Weights of a small image FSQ autoencoder: 32-pixel images.
Rows from block 24 of the encoder, named by matrix and row number. Rows with one number belong to one channel. Each number is 50 + 12 x the weight over its row's rms, rounded and kept within 0 to 99. All counts start at 0. After the name is the row's rms in percent of the matrix's.
# conv1: bottleneck pointwise conv (encoder.blocks.26.conv1.weight, 96x384x1x1), inputs 128-255
# conv2: growth 3x3 conv (encoder.blocks.26.conv2.weight, 24x96x3x3, transposed), outputs 12-23, a 3x3 kernel for each
conv1.31 095:62 67 54 59 61 41 30 43 51 61 42 54 48 38 46 46 48 37 47 68 63 81 45 68 45 57 42 63 59 47 40 46 41 61 54 40 60 39 32 71 30 56 83 41 37 43 51 39 35 42 28 54 63 51 59 55 50 53 46 48 55 62 40 39 34 43 60 74 48 41 47 32 56 47 35 55 48 29 44 65 57 55 70 50 46 52 39 39 64 58 49 35 63 42 55 44 29 40 57 46 42 65 45 29 53 54 43 71 28 32 33 66 13 49 47 37 47 56 70 49 42 29 47 28 71 32 63 40
conv2.31 082:31 49 46 43 62 43 37 37 41 44 61 50 57 70 57 52 67 59 41 57 30 54 27 35 75 36 71 71 78 56 37 49 45 58 50 53 70 48 54 35 48 60 42 42 50 55 49 57 59 51 42 89 62 53 65 43 38 56 43 29 55 46 39 64 72 62 39 54 45 51 62 61 41 46 43 50 44 57 49 43 48 63 61 54 57 62 51 42 35 36 66 42 46 81 34 46 83 44 64 64 37 32 59 49 55 62 52 35
conv1.32 098:47 37 54 49 41 47 42 46 45 50 40 51 35 86 61 37 47 62 64 34 50 45 30 53 75 38 55 65 45 57 62 45 51 78 48 41 54 44 74 44 53 53 50 57 32 66 46 63 32 63 37 44 50 53 42 65 23 57 34 42 39 45 62 57 34 58 49 40 50 54 52 64 30 52 73 60 40 67 64 56 41 38 61 29 59 51 20 50 56 54 53 68 59 66 44 48 74 48 43 55 59 47 49 36 36 48 64 75 61 56 47 51 46 47 66 59 57 48 63 68 31 61 52 35 52 53 34 49
conv2.32 100:46 45 37 38 62 52 41 46 35 46 60 63 44 54 50 44 39 60 43 46 16 39 53 38 35 57 46 50 55 57 38 59 69 54 59 70 56 41 53 67 60 46 60 41 49 52 50 61 37 39 69 52 52 58 73 36 36 67 52 36 53 56 45 40 46 46 73 46 60 48 38 53 50 55 47 54 50 34 65 59 50 55 60 33 45 42 46 64 47 52 53 42 38 59 53 28 54 43 21 62 64 47 48 49 45 43 46 46
conv1.33 099:28 47 67 40 55 35 50 47 44 42 53 53 50 52 55 56 43 59 34 61 41 55 33 73 69 50 53 51 28 46 37 62 47 39 40 42 40 82 60 72 52 71 65 73 46 48 23 68 55 45 58 55 74 38 39 55 30 59 32 49 48 43 64 36 54 72 40 42 63 61 47 52 25 36 62 74 52 52 56 51 50 45 49 51 41 56 30 43 53 56 42 61 46 23 33 52 49 50 47 45 52 38 37 61 45 35 33 56 60 62 62 37 60 63 54 64 54 43 58 62 38 53 62 45 54 52 50 62
conv2.33 110:53 47 63 48 45 65 44 50 43 33 26 43 50 46 53 33 80 74 53 41 49 59 47 46 60 52 72 32 49 69 37 37 65 65 64 47 42 39 48 30 53 50 46 39 56 49 56 37 54 47 46 74 56 56 37 39 68 35 42 58 63 65 62 45 53 60 40 42 44 41 61 62 54 46 45 72 47 44 57 38 34 43 46 31 48 40 68 46 51 48 68 44 41 62 59 53 48 48 75 59 56 56 45 55 59 48 35 35
conv1.34 103:46 54 58 63 54 64 75 49 57 40 52 54 51 73 51 57 48 56 43 50 55 48 41 48 42 54 41 70 67 30 43 65 61 43 55 56 45 40 44 39 55 54 39 63 41 48 70 58 43 49 45 48 50 55 47 51 52 56 57 48 68 32 45 57 67 45 47 48 49 63 54 57 49 58 45 65 35 52 58 50 62 60 56 70 66 48 51 45 31 43 52 43 51 40 62 56 57 35 41 47 55 56 57 46 86 70 38 47 42 46 34 57 61 40 37 61 36 36 34 46 50 52 50 66 52 54 65 59
conv2.34 137:36 34 51 42 53 59 55 62 58 35 28 47 56 41 54 35 46 49 57 49 58 27 47 56 34 37 35 45 45 40 40 45 47 48 52 58 39 61 45 39 47 50 46 40 43 48 54 66 56 45 62 99 80 68 52 40 46 57 55 44 32 58 64 73 57 48 51 46 41 39 40 41 40 61 44 38 53 52 56 53 59 41 56 66 47 53 33 66 69 81 50 67 32 51 48 35 48 51 38 46 75 61 57 51 31 53 53 47
conv1.35 095:43 47 45 56 49 43 62 65 42 51 45 60 55 47 56 64 53 67 51 48 45 53 49 41 35 43 50 50 56 45 69 40 40 46 53 53 56 51 42 49 56 37 38 51 64 33 22 52 40 51 52 65 24 45 48 36 43 29 63 57 38 52 33 38 20 74 36 31 66 28 32 50 64 49 33 42 68 47 62 48 54 61 37 45 37 48 24 33 42 32 50 56 74 42 52 49 52 57 50 44 50 46 27 75 27 58 86 61 38 49 29 47 34 26 50 61 43 38 46 55 54 28 49 40 62 42 37 40
conv2.35 100:74 59 74 51 18 33 41 40 51 35 32 46 29 24 40 49 44 41 36 32 37 70 60 55 46 49 45 35 50 55 36 54 67 56 52 47 59 56 60 41 34 45 47 46 42 58 44 47 55 60 57 49 41 43 55 78 64 39 32 54 45 44 50 37 56 38 27 46 35 46 40 46 51 31 37 71 65 54 51 62 65 31 26 44 56 53 39 47 45 46 51 43 35 47 36 33 45 53 43 72 62 60 17 37 52 54 55 52
conv1.36 102:50 64 65 89 62 37 45 60 43 21 46 49 46 30 54 51 60 44 51 61 36 64 33 62 56 61 50 42 54 46 30 45 45 74 21 45 36 44 41 52 57 43 52 41 50 72 13 45 43 63 49 50 44 51 45 51 45 54 53 64 44 52 50 45 52 32 44 48 46 50 50 54 78 33 34 73 70 58 64 78 58 46 59 66 56 44 56 45 49 56 44 39 43 46 40 57 54 39 42 46 60 55 26 61 41 49 68 59 59 59 51 29 48 39 52 55 41 68 49 30 44 48 59 46 54 59 49 57
conv2.36 109:71 36 59 39 52 47 59 58 56 42 45 49 41 45 55 57 51 55 60 57 64 62 58 52 54 33 57 40 51 52 49 62 58 26 31 43 25 35 52 30 39 61 45 48 56 57 48 41 81 53 51 46 36 34 25 45 77 30 52 74 51 27 45 58 69 55 61 48 46 44 43 43 46 59 51 57 60 35 44 43 38 46 31 40 45 62 27 38 39 28 45 45 38 35 54 50 39 50 43 37 49 40 57 41 45 64 65 64
conv1.37 095:44 48 48 42 44 26 44 47 38 58 58 44 52 52 63 53 41 45 54 41 41 37 27 41 74 60 56 57 47 40 53 40 41 22 33 65 33 73 43 32 51 56 42 60 47 73 52 70 48 68 39 56 66 67 50 51 64 44 57 70 39 36 39 43 63 51 53 56 35 50 42 55 70 65 39 37 47 61 41 45 60 46 40 53 43 54 44 53 37 38 12 53 44 57 42 49 45 57 61 48 60 57 19 38 40 56 59 59 49 42 46 50 48 37 44 57 42 58 54 43 67 32 43 57 60 49 40 46
conv2.37 097:49 76 31 39 47 35 42 43 42 50 54 63 49 53 50 45 50 50 45 19 38 69 48 45 44 40 47 51 40 42 61 58 64 83 83 80 80 49 18 44 49 33 39 54 48 46 56 72 34 43 55 93 60 62 39 66 76 49 41 45 54 60 45 44 48 42 45 66 51 57 51 47 44 59 62 35 55 45 50 54 55 52 38 57 44 67 45 32 48 46 60 52 52 68 30 59 51 43 54 59 44 65 43 45 55 41 49 41
conv1.38 101:43 44 69 62 65 54 42 43 43 60 41 51 54 66 47 52 55 69 49 60 56 67 52 44 39 44 47 54 62 32 60 61 69 52 43 34 59 42 30 48 64 47 42 63 36 53 48 41 39 48 50 41 51 45 28 51 50 41 65 47 44 40 46 47 38 52 37 64 51 56 46 65 46 56 52 51 37 31 57 36 50 36 51 15 48 48 64 29 48 54 63 52 49 67 60 40 72 56 66 34 44 40 45 58 61 54 50 36 48 34 46 54 68 36 61 45 43 41 62 44 52 54 47 65 35 47 50 49
conv2.38 109:28 48 25 43 72 51 28 36 47 60 52 60 56 50 52 60 56 60 44 27 22 39 45 65 56 63 64 36 53 51 35 43 45 60 55 55 46 54 69 60 42 67 43 30 43 44 42 56 42 59 54 69 67 50 71 56 20 61 29 32 53 43 52 48 34 40 60 50 57 60 59 66 48 32 35 50 48 50 60 42 62 45 60 69 44 70 61 55 46 47 41 50 42 54 34 37 59 34 47 46 48 63 54 47 42 43 43 29
conv1.39 102:47 53 34 61 74 45 55 39 42 64 47 45 50 43 41 52 41 53 45 35 43 63 61 54 71 33 58 43 45 75 40 54 38 49 43 62 32 42 52 49 46 65 41 68 47 44 56 44 43 63 42 39 19 52 49 56 60 61 37 87 49 51 60 27 44 70 46 50 48 36 35 45 36 58 44 64 58 51 63 53 52 62 51 54 59 42 40 37 56 61 63 52 78 55 46 34 45 46 46 34 53 40 19 58 46 40 43 51 58 33 74 54 55 64 47 54 39 29 62 76 38 37 43 49 57 43 50 50
conv2.39 093:48 61 48 17 46 44 11 60 37 51 68 60 39 55 47 54 56 56 19 56 33 70 42 56 54 62 58 22 48 63 36 54 48 43 51 36 59 57 45 50 54 43 59 47 47 44 53 58 42 52 47 52 49 54 38 60 46 35 54 45 46 56 67 27 32 44 41 50 53 46 56 75 51 21 36 35 73 51 29 32 44 51 59 57 59 74 46 48 49 50 38 47 36 53 68 39 49 57 41 69 37 40 40 77 30 58 49 36
conv1.40 102:42 52 59 47 45 87 34 55 55 31 37 44 62 63 46 50 46 42 52 52 40 55 36 31 45 73 65 16 47 47 57 55 38 45 37 61 48 67 46 55 48 25 60 28 51 52 33 63 36 44 19 57 56 40 40 50 29 54 51 43 30 49 54 35 57 76 37 31 47 57 49 33 41 58 45 48 80 47 42 51 35 28 46 75 50 56 39 43 57 37 22 60 71 75 67 48 60 54 60 62 45 30 47 37 47 39 65 49 33 47 57 38 48 42 50 57 29 43 59 58 68 47 39 34 52 49 44 41
conv2.40 103:49 34 59 45 65 67 46 45 44 70 58 67 42 40 25 53 44 37 37 21 34 53 72 58 38 58 44 45 52 50 46 65 48 41 45 36 47 46 46 55 63 59 41 54 36 43 51 55 40 51 54 69 73 88 51 57 48 41 58 65 37 67 64 35 49 64 58 55 50 39 34 29 73 64 71 41 39 59 48 30 38 51 67 63 52 60 57 49 57 68 49 54 56 51 60 51 30 55 46 44 53 59 48 42 53 47 51 66
conv1.41 103:47 61 52 47 56 43 55 58 47 66 54 56 47 43 32 50 38 44 64 44 58 66 49 39 27 58 62 37 63 52 55 70 44 43 51 29 44 49 47 44 32 40 46 42 42 42 43 56 35 48 57 33 41 43 46 70 45 50 49 51 46 55 71 55 43 38 61 72 13 54 62 42 55 32 37 50 41 76 53 38 42 40 45 27 44 58 48 55 47 44 47 56 80 60 26 71 64 51 45 46 69 30 58 33 50 45 35 63 70 60 21 42 64 51 58 62 39 53 65 49 37 59 29 45 43 33 58 32
conv2.41 098:40 37 37 31 53 68 42 58 59 51 61 50 38 52 50 33 59 90 54 53 63 27 44 47 75 71 32 55 62 65 54 61 67 50 45 43 47 58 60 78 59 20 62 44 39 52 57 70 60 60 68 46 46 53 51 34 49 48 44 58 44 65 49 68 73 66 63 66 52 50 51 58 71 44 45 53 35 41 51 37 34 56 58 40 52 58 64 56 66 56 58 36 48 50 53 34 49 63 21 46 42 47 94 49 19 29 38 62
conv1.42 104:44 57 70 53 41 56 42 59 35 52 59 33 44 49 39 54 51 46 42 42 37 42 65 57 49 39 56 64 72 44 39 47 58 65 42 57 57 41 44 43 53 41 51 36 59 63 65 44 50 52 38 41 33 33 58 36 68 43 32 56 51 68 52 59 35 54 54 52 56 46 48 45 42 47 30 45 53 35 44 43 64 32 42 35 36 51 49 45 42 47 40 49 19 55 52 48 56 69 32 50 39 27 82 59 43 72 42 55 51 58 60 48 24 78 52 53 48 47 51 52 60 36 40 70 61 36 60 42
conv2.42 096:50 64 61 35 40 35 38 44 51 50 52 48 60 48 29 63 42 49 38 36 46 70 50 76 58 30 52 55 36 45 60 40 43 42 44 39 46 50 62 49 39 51 39 43 48 58 57 54 64 50 62 71 68 59 47 81 53 39 57 61 29 60 61 63 51 36 59 46 45 68 44 46 57 69 60 57 51 62 47 47 60 45 38 42 58 53 42 68 64 39 59 53 54 51 46 41 36 58 55 55 59 72 40 38 37 43 56 59
conv1.43 102:39 59 35 33 44 39 62 45 53 38 50 51 70 45 57 49 54 38 60 47 43 49 61 47 40 54 60 76 55 42 56 66 48 68 46 56 51 39 48 33 48 50 44 33 60 52 53 57 66 45 36 37 59 43 63 44 51 42 47 65 55 63 42 61 55 43 58 72 64 39 49 42 50 60 51 57 36 58 37 57 58 40 45 49 47 48 38 40 41 26 38 43 71 43 47 32 56 41 34 38 52 41 48 39 38 40 62 41 54 54 35 69 31 56 48 51 45 40 77 49 40 52 56 38 41 55 38 56
conv2.43 095:58 50 42 62 52 57 47 36 33 53 51 44 70 42 30 62 63 51 60 49 53 38 56 67 34 43 50 36 41 40 45 58 59 35 56 63 51 61 64 34 44 36 23 39 45 49 56 32 67 64 60 41 58 83 26 63 69 40 52 41 26 57 50 71 85 69 51 67 50 38 47 45 29 60 63 38 42 50 42 54 47 66 50 35 45 45 43 39 47 39 76 61 47 39 43 44 44 25 40 51 48 51 39 45 51 45 65 79
conv1.44 099:34 42 44 62 57 52 53 38 43 36 49 50 60 54 39 45 68 59 38 41 51 40 45 45 43 53 50 46 44 45 49 49 53 61 47 55 66 38 35 75 41 53 38 55 40 66 40 33 51 53 63 50 44 38 48 52 52 57 51 67 45 58 38 39 76 64 56 51 54 50 66 66 45 37 64 41 71 68 62 55 51 44 41 60 70 44 70 65 49 52 53 44 28 55 44 72 25 38 52 54 66 41 27 50 53 55 46 59 58 43 53 47 67 51 49 50 44 33 71 44 56 41 41 52 69 61 40 47
conv2.44 104:44 44 57 39 60 76 40 38 58 60 61 57 50 37 33 62 47 54 47 43 40 30 47 55 47 69 60 37 51 63 46 59 38 46 46 50 52 42 21 68 58 41 50 62 42 42 46 45 47 51 58 46 48 80 79 52 27 71 51 24 72 57 61 32 42 64 52 46 30 46 48 44 46 53 52 55 45 56 48 40 56 44 48 52 70 45 53 52 54 70 51 54 60 62 45 71 56 48 37 51 46 59 51 33 36 53 42 49
conv1.45 096:58 65 33 60 33 52 61 68 26 50 25 54 62 46 52 60 49 56 52 35 49 46 50 53 47 50 29 34 63 32 42 37 40 22 30 58 74 40 46 21 41 46 50 37 39 61 44 36 56 33 42 38 38 43 53 40 52 63 66 58 53 21 55 32 45 44 48 70 33 53 44 54 72 47 66 62 31 48 68 68 50 52 41 41 56 42 53 39 42 58 40 43 39 58 65 31 42 50 46 63 35 54 44 63 59 36 34 57 37 48 32 46 44 54 56 37 58 56 46 45 44 55 40 57 84 67 41 57
conv2.45 095:57 53 61 56 34 41 50 63 55 57 57 58 44 42 41 64 59 70 44 49 26 46 47 62 52 56 55 35 64 33 50 60 50 56 72 63 61 51 48 41 44 54 38 39 69 47 62 55 60 49 57 58 61 63 45 65 58 46 54 53 34 59 52 58 41 41 57 68 63 67 63 44 42 66 51 36 39 30 34 49 36 73 48 64 57 35 60 37 35 24 41 55 69 49 39 81 46 18 82 45 52 58 49 60 50 35 45 28
conv1.46 104:68 54 49 76 58 48 50 48 38 50 47 48 38 46 40 49 66 43 56 43 53 45 51 56 71 43 41 46 39 49 57 65 41 41 39 37 64 68 50 28 51 44 50 42 56 26 63 33 65 78 48 39 40 42 59 39 45 42 64 75 60 61 56 58 51 41 53 64 41 42 47 44 39 50 30 34 30 54 54 45 24 47 56 63 51 43 53 75 41 70 54 55 28 44 44 51 72 35 61 39 64 43 24 61 65 49 52 36 64 47 28 36 36 64 50 48 35 33 48 27 75 30 36 71 48 49 38 49
conv2.46 084:56 46 55 69 49 39 39 58 56 62 46 40 58 56 37 61 49 50 46 54 59 31 53 60 38 34 58 74 56 37 76 53 42 48 55 72 53 41 50 52 51 54 38 61 42 49 42 53 50 62 35 50 48 44 47 50 54 41 52 63 49 48 31 46 66 45 51 49 44 54 43 48 36 62 42 40 65 52 53 51 46 52 34 55 53 63 36 37 29 33 44 70 53 90 48 58 70 61 46 39 39 40 52 56 42 55 82 61
conv1.47 102:29 34 62 34 46 60 50 59 51 46 58 20 27 43 51 65 59 58 35 52 45 39 45 55 30 39 55 56 48 51 65 49 30 40 42 62 42 57 49 41 37 53 51 34 54 64 43 51 58 42 51 54 47 58 50 47 53 52 29 71 47 34 35 49 25 47 44 64 31 48 57 67 58 49 56 72 56 68 70 48 48 50 59 28 54 40 36 50 63 29 50 62 61 45 42 52 43 49 65 33 63 59 58 60 48 67 55 55 34 49 43 41 77 71 47 50 56 42 52 62 36 39 49 41 34 53 42 30
conv2.47 092:46 41 39 50 55 53 68 61 63 41 56 52 54 47 49 41 56 77 45 53 45 67 60 64 65 51 49 64 46 49 48 48 47 54 61 47 34 61 52 43 54 68 46 46 54 52 69 42 43 38 39 59 57 48 49 53 34 37 63 59 48 54 66 31 39 56 45 57 51 32 19 22 57 76 77 75 19 41 47 12 21 47 34 32 62 77 59 54 53 45 34 53 55 47 56 62 34 42 55 53 59 63 56 27 27 59 54 53
conv1.48 101:52 56 47 26 48 38 52 44 51 61 46 42 66 39 54 70 46 50 37 42 46 38 34 58 30 51 38 25 55 72 69 52 50 53 59 38 72 37 24 62 76 36 51 37 55 21 69 46 53 47 44 56 42 36 67 68 55 52 61 33 47 37 73 59 45 45 55 31 64 38 52 53 25 38 46 37 53 48 71 57 59 51 53 60 48 57 34 51 54 49 53 39 36 59 44 51 46 60 45 68 48 42 58 61 43 33 41 56 32 45 48 51 30 40 36 42 64 43 70 41 53 54 30 49 64 46 36 53
conv2.48 091:40 55 60 50 31 43 37 50 63 11 28 28 30 37 30 64 55 45 67 60 52 43 76 53 44 49 45 60 55 67 49 62 64 39 52 58 69 50 62 67 37 35 51 57 48 59 36 45 65 52 45 43 31 42 62 44 55 66 48 40 56 60 40 33 43 51 40 53 48 59 57 70 37 33 32 68 63 29 56 55 28 41 50 43 52 43 46 53 43 53 63 28 48 58 31 47 57 42 69 55 61 55 50 50 39 39 57 59
conv1.49 102:41 42 33 39 41 46 45 45 53 75 63 59 37 37 85 38 42 63 49 47 50 45 51 71 41 47 33 28 66 39 22 49 68 48 41 34 46 46 51 67 50 67 40 51 50 49 41 54 49 43 51 40 48 34 64 38 47 53 61 65 54 53 49 39 34 77 47 49 55 48 50 47 52 53 33 45 46 54 59 51 43 46 54 36 47 58 32 37 52 53 68 71 46 27 54 59 46 48 54 55 45 54 41 80 46 46 44 55 68 59 41 49 79 51 45 66 52 66 61 59 53 31 54 52 61 55 58 62
conv2.49 116:61 53 68 36 39 46 50 49 56 54 58 70 36 38 42 50 59 60 27 29 41 50 50 57 54 66 50 36 41 48 46 40 43 97 85 82 66 44 45 58 46 30 70 54 56 48 42 58 52 50 51 64 46 44 77 41 40 68 45 32 77 47 50 50 48 56 44 45 52 46 46 60 54 59 52 48 42 41 53 42 38 44 32 53 76 64 67 45 34 38 48 55 54 63 60 51 59 45 47 50 40 59 56 61 49 43 37 33
conv1.50 100:42 49 53 59 59 58 42 67 75 53 30 08 40 73 68 48 58 51 47 28 57 34 41 54 39 45 62 58 52 42 60 53 53 54 60 34 68 34 48 63 66 54 54 64 38 53 53 31 47 56 40 52 50 69 67 51 71 54 49 72 49 58 61 48 33 50 71 54 58 57 69 50 28 51 62 54 35 49 66 45 46 40 45 54 38 41 69 58 91 52 55 28 51 65 42 51 47 60 59 53 38 58 31 52 52 39 40 35 42 61 62 31 68 39 57 46 66 43 69 52 41 52 49 61 65 57 48 66
conv2.50 106:30 42 61 34 48 50 50 31 60 53 61 63 54 41 26 68 51 37 45 39 28 27 54 42 58 59 54 60 69 69 46 47 37 37 42 54 55 46 35 70 63 32 59 56 52 61 43 50 36 34 52 64 47 60 77 29 50 67 46 40 66 56 73 27 33 34 54 52 61 52 48 41 54 56 63 37 40 56 51 35 32 44 60 58 53 51 64 33 52 66 55 44 57 62 58 38 57 70 44 63 60 54 72 58 47 51 30 18
conv1.51 100:73 60 43 27 57 52 73 56 68 45 43 57 53 60 33 49 67 34 47 58 65 29 80 58 43 54 42 63 36 67 55 63 71 62 47 38 43 56 42 60 65 36 54 53 41 52 24 42 59 44 45 54 48 51 49 53 67 46 64 46 52 45 30 54 68 45 45 58 49 60 53 38 25 42 37 73 51 63 46 52 50 56 51 16 55 45 41 61 39 51 65 59 35 70 40 53 48 56 48 55 47 49 37 37 30 31 31 41 63 49 46 29 40 54 40 35 72 41 63 45 54 66 40 39 46 51 48 61
conv2.51 093:48 29 67 60 39 43 64 45 56 35 10 10 42 41 41 42 46 49 80 37 85 60 55 62 53 52 48 71 51 60 64 47 52 54 56 52 50 57 28 52 55 44 53 42 45 44 38 43 53 34 44 51 23 36 53 26 68 43 30 64 64 34 64 55 75 58 51 44 51 48 34 48 53 77 77 53 43 58 59 46 48 50 38 57 51 46 53 40 62 35 48 57 41 57 53 45 73 52 53 52 71 67 46 55 53 53 55 49
conv1.52 102:31 30 37 54 27 41 59 51 58 57 31 70 73 51 59 58 43 54 37 56 45 51 40 39 44 43 37 73 32 60 60 42 31 42 58 46 53 45 26 68 76 44 67 54 56 37 44 53 41 45 38 76 38 64 51 39 32 58 42 54 46 27 81 41 63 60 59 50 62 48 42 48 40 46 62 48 38 47 47 52 50 43 35 37 37 46 77 64 70 57 40 48 58 53 30 62 60 50 57 59 41 40 38 52 36 40 54 65 40 60 79 52 50 55 58 44 51 53 37 53 44 52 57 60 51 51 58 53
conv2.52 090:35 35 46 49 47 61 52 60 60 48 45 47 39 39 51 48 54 57 37 69 29 64 68 53 29 52 52 26 52 44 61 56 48 45 51 32 78 51 40 56 46 43 71 57 48 34 54 51 47 63 52 26 27 48 55 44 51 65 65 45 45 65 59 43 46 46 45 40 51 46 58 67 59 57 61 59 40 54 64 48 53 43 37 32 60 39 33 57 70 58 56 35 51 53 42 57 54 42 52 65 56 70 42 60 91 55 43 48
conv1.53 101:61 69 63 68 45 56 58 61 23 41 66 50 45 42 39 44 65 47 62 28 62 37 88 28 59 40 35 49 35 50 64 52 37 65 68 65 38 51 30 58 50 39 56 60 66 52 44 34 60 41 77 25 35 59 53 37 61 55 36 64 56 61 47 38 43 58 51 44 36 53 31 53 34 59 48 42 55 36 36 53 60 47 40 42 60 39 73 48 48 45 53 33 55 34 68 62 31 43 47 57 53 50 58 42 72 77 42 62 51 45 65 48 29 48 48 53 42 53 45 43 49 47 37 49 67 48 68 46
conv2.53 105:27 59 29 43 55 35 68 40 36 41 41 51 47 66 64 55 69 57 41 45 44 63 60 41 55 40 36 60 45 41 35 41 44 77 89 83 49 45 56 48 32 53 56 36 58 48 63 39 46 58 45 53 57 53 40 54 44 38 53 52 42 54 53 79 58 48 43 38 45 31 39 54 54 52 45 41 50 54 54 56 56 55 62 45 31 52 37 42 39 31 70 55 41 74 34 37 55 12 44 66 48 45 37 34 46 54 71 53
conv1.54 104:57 39 51 52 49 80 63 40 55 41 53 60 50 40 53 58 41 64 35 40 54 68 55 51 60 49 46 73 31 52 55 50 43 34 65 54 45 30 65 49 64 48 30 43 36 39 49 51 27 58 51 44 36 61 43 71 54 54 52 43 55 46 42 44 45 37 39 61 36 43 67 69 48 50 36 63 38 52 53 67 41 34 60 47 38 41 70 52 60 50 32 46 53 40 41 57 58 45 74 85 59 59 46 40 50 56 54 57 42 29 36 65 52 36 61 62 50 52 36 48 48 61 46 54 53 31 42 41
conv2.54 107:48 77 49 51 41 51 66 50 54 38 63 78 41 80 67 59 65 52 37 42 31 62 58 37 38 46 39 39 46 50 38 48 49 53 58 40 56 30 38 58 41 43 56 45 45 54 46 60 61 47 74 62 48 47 57 46 52 40 60 44 51 59 46 60 48 34 44 39 43 32 38 46 54 54 41 46 50 45 46 54 48 37 33 35 50 66 55 53 45 42 66 34 52 69 29 48 56 29 35 63 48 38 58 47 51 37 41 45
conv1.55 106:57 61 61 37 33 59 57 65 33 49 50 00 43 51 57 50 47 68 48 47 32 38 43 55 52 46 55 45 53 77 48 53 46 31 49 46 54 51 49 60 53 46 59 54 50 69 43 58 50 49 41 56 59 64 46 40 58 35 55 61 35 48 39 34 44 64 57 43 37 71 43 63 53 41 53 62 43 55 64 61 66 52 44 41 50 46 49 34 62 45 51 42 59 56 49 45 56 39 53 54 63 45 53 42 26 55 54 56 26 42 49 48 64 57 75 51 52 54 45 46 47 49 59 35 55 51 56 51
conv2.55 123:45 58 63 40 52 38 47 73 55 51 50 46 38 35 42 46 46 41 26 47 52 58 66 54 46 54 43 49 47 55 39 46 67 50 44 57 67 51 42 58 45 52 55 41 56 41 36 52 53 60 47 50 38 48 46 54 48 54 46 59 47 50 58 40 48 46 46 44 51 51 51 48 54 38 44 62 13 00 46 36 16 40 56 51 55 61 67 44 46 27 50 46 52 40 61 45 49 51 28 72 63 39 45 35 29 53 63 52
conv1.56 096:60 57 66 57 54 61 50 65 43 47 61 62 60 51 58 52 44 36 37 47 58 56 65 35 48 43 30 57 48 39 51 40 58 75 47 59 57 34 27 41 54 44 53 60 34 57 16 49 38 39 39 49 72 50 48 44 46 48 46 57 56 43 42 60 41 52 63 44 52 49 62 49 52 52 57 49 28 44 27 45 49 40 39 59 60 44 63 40 93 38 62 31 48 44 70 60 47 51 21 58 52 35 57 67 45 70 40 42 34 44 46 38 50 74 60 55 58 47 37 60 40 60 58 52 56 67 61 49
conv2.56 091:51 45 43 52 45 60 72 49 66 80 58 51 54 42 49 54 60 55 34 53 51 45 48 46 85 42 66 57 72 61 46 42 52 31 39 53 61 49 48 56 42 58 48 45 51 55 61 42 51 32 43 39 42 41 48 53 42 39 40 68 21 60 58 35 31 37 47 41 38 71 62 53 43 46 46 49 44 54 43 46 51 57 42 38 49 44 56 51 53 38 39 39 63 39 70 56 25 84 46 30 49 39 58 55 72 45 37 42
conv1.57 098:49 53 40 44 55 36 37 50 42 38 60 33 58 28 41 38 52 46 50 41 51 66 40 67 32 46 39 53 36 51 62 39 49 55 51 60 60 66 33 55 47 44 67 56 52 48 41 28 43 63 41 58 55 52 57 65 74 43 55 42 51 27 58 51 51 32 51 43 37 43 51 42 29 37 55 28 60 61 72 70 62 54 56 39 53 52 57 51 29 61 43 35 15 75 54 45 76 46 42 56 38 47 45 62 38 58 34 54 57 65 62 41 62 68 52 44 57 46 82 47 32 72 48 58 43 55 37 38
conv2.57 100:29 61 46 42 63 58 34 67 61 38 46 50 47 53 49 59 44 45 37 56 73 39 46 46 45 52 54 66 63 38 57 61 58 40 51 62 78 54 21 75 54 40 62 50 44 40 34 66 54 52 34 60 53 38 52 45 56 72 56 46 57 57 55 49 36 47 35 50 58 55 56 64 55 55 41 61 51 42 47 48 33 60 49 62 58 50 49 60 71 39 50 43 64 59 55 46 88 68 27 52 38 35 55 45 26 64 71 69
conv1.58 096:61 43 60 46 42 35 54 67 51 55 43 58 67 35 61 49 34 35 42 50 52 66 60 42 67 37 74 46 47 66 58 45 61 81 36 43 65 47 64 42 43 36 71 39 36 60 47 35 55 54 45 57 86 44 37 41 58 45 54 46 44 29 36 47 59 50 60 34 49 45 64 50 50 61 46 36 80 50 32 53 66 28 53 56 66 35 40 59 58 50 55 34 49 49 52 60 47 59 37 52 61 23 62 51 49 66 68 53 49 51 11 43 36 41 54 34 40 49 47 34 36 30 63 50 46 52 41 54
conv2.58 089:43 60 62 43 42 66 61 51 71 64 64 59 42 49 55 30 51 57 45 57 62 38 49 56 61 38 55 67 46 38 46 34 38 46 52 50 80 46 45 55 49 31 63 51 46 41 50 48 55 40 35 60 44 36 60 39 43 74 50 50 43 53 53 43 39 32 72 60 67 58 38 48 46 37 37 65 49 57 34 49 57 51 33 45 36 46 50 38 51 44 64 28 50 50 70 22 46 68 28 31 46 39 57 56 71 53 56 62
conv1.59 100:50 36 39 39 68 31 71 37 62 49 84 41 47 44 45 58 47 43 38 70 39 46 48 52 84 36 40 82 46 49 55 46 29 44 69 59 55 51 72 21 34 38 52 35 53 40 66 44 46 51 78 47 23 48 55 49 57 50 54 48 51 43 42 66 35 64 59 84 40 65 39 45 56 39 41 46 59 50 56 43 33 45 57 51 34 46 40 44 60 48 45 71 37 57 55 70 60 39 39 48 58 42 45 62 87 24 62 43 38 25 40 41 37 55 61 69 39 27 44 52 49 63 26 50 35 33 56 62
conv2.59 100:16 48 44 37 55 56 63 51 40 59 69 56 66 66 25 61 68 60 64 49 28 50 44 64 38 39 56 49 67 51 39 27 40 43 50 40 42 53 52 56 46 56 52 44 47 46 39 33 55 43 41 41 48 59 39 36 66 37 56 52 35 51 49 52 40 62 59 44 49 48 41 29 31 46 63 43 59 34 30 38 42 64 52 64 41 54 38 32 42 46 50 54 37 70 36 57 44 30 49 33 35 61 58 58 29 68 57 57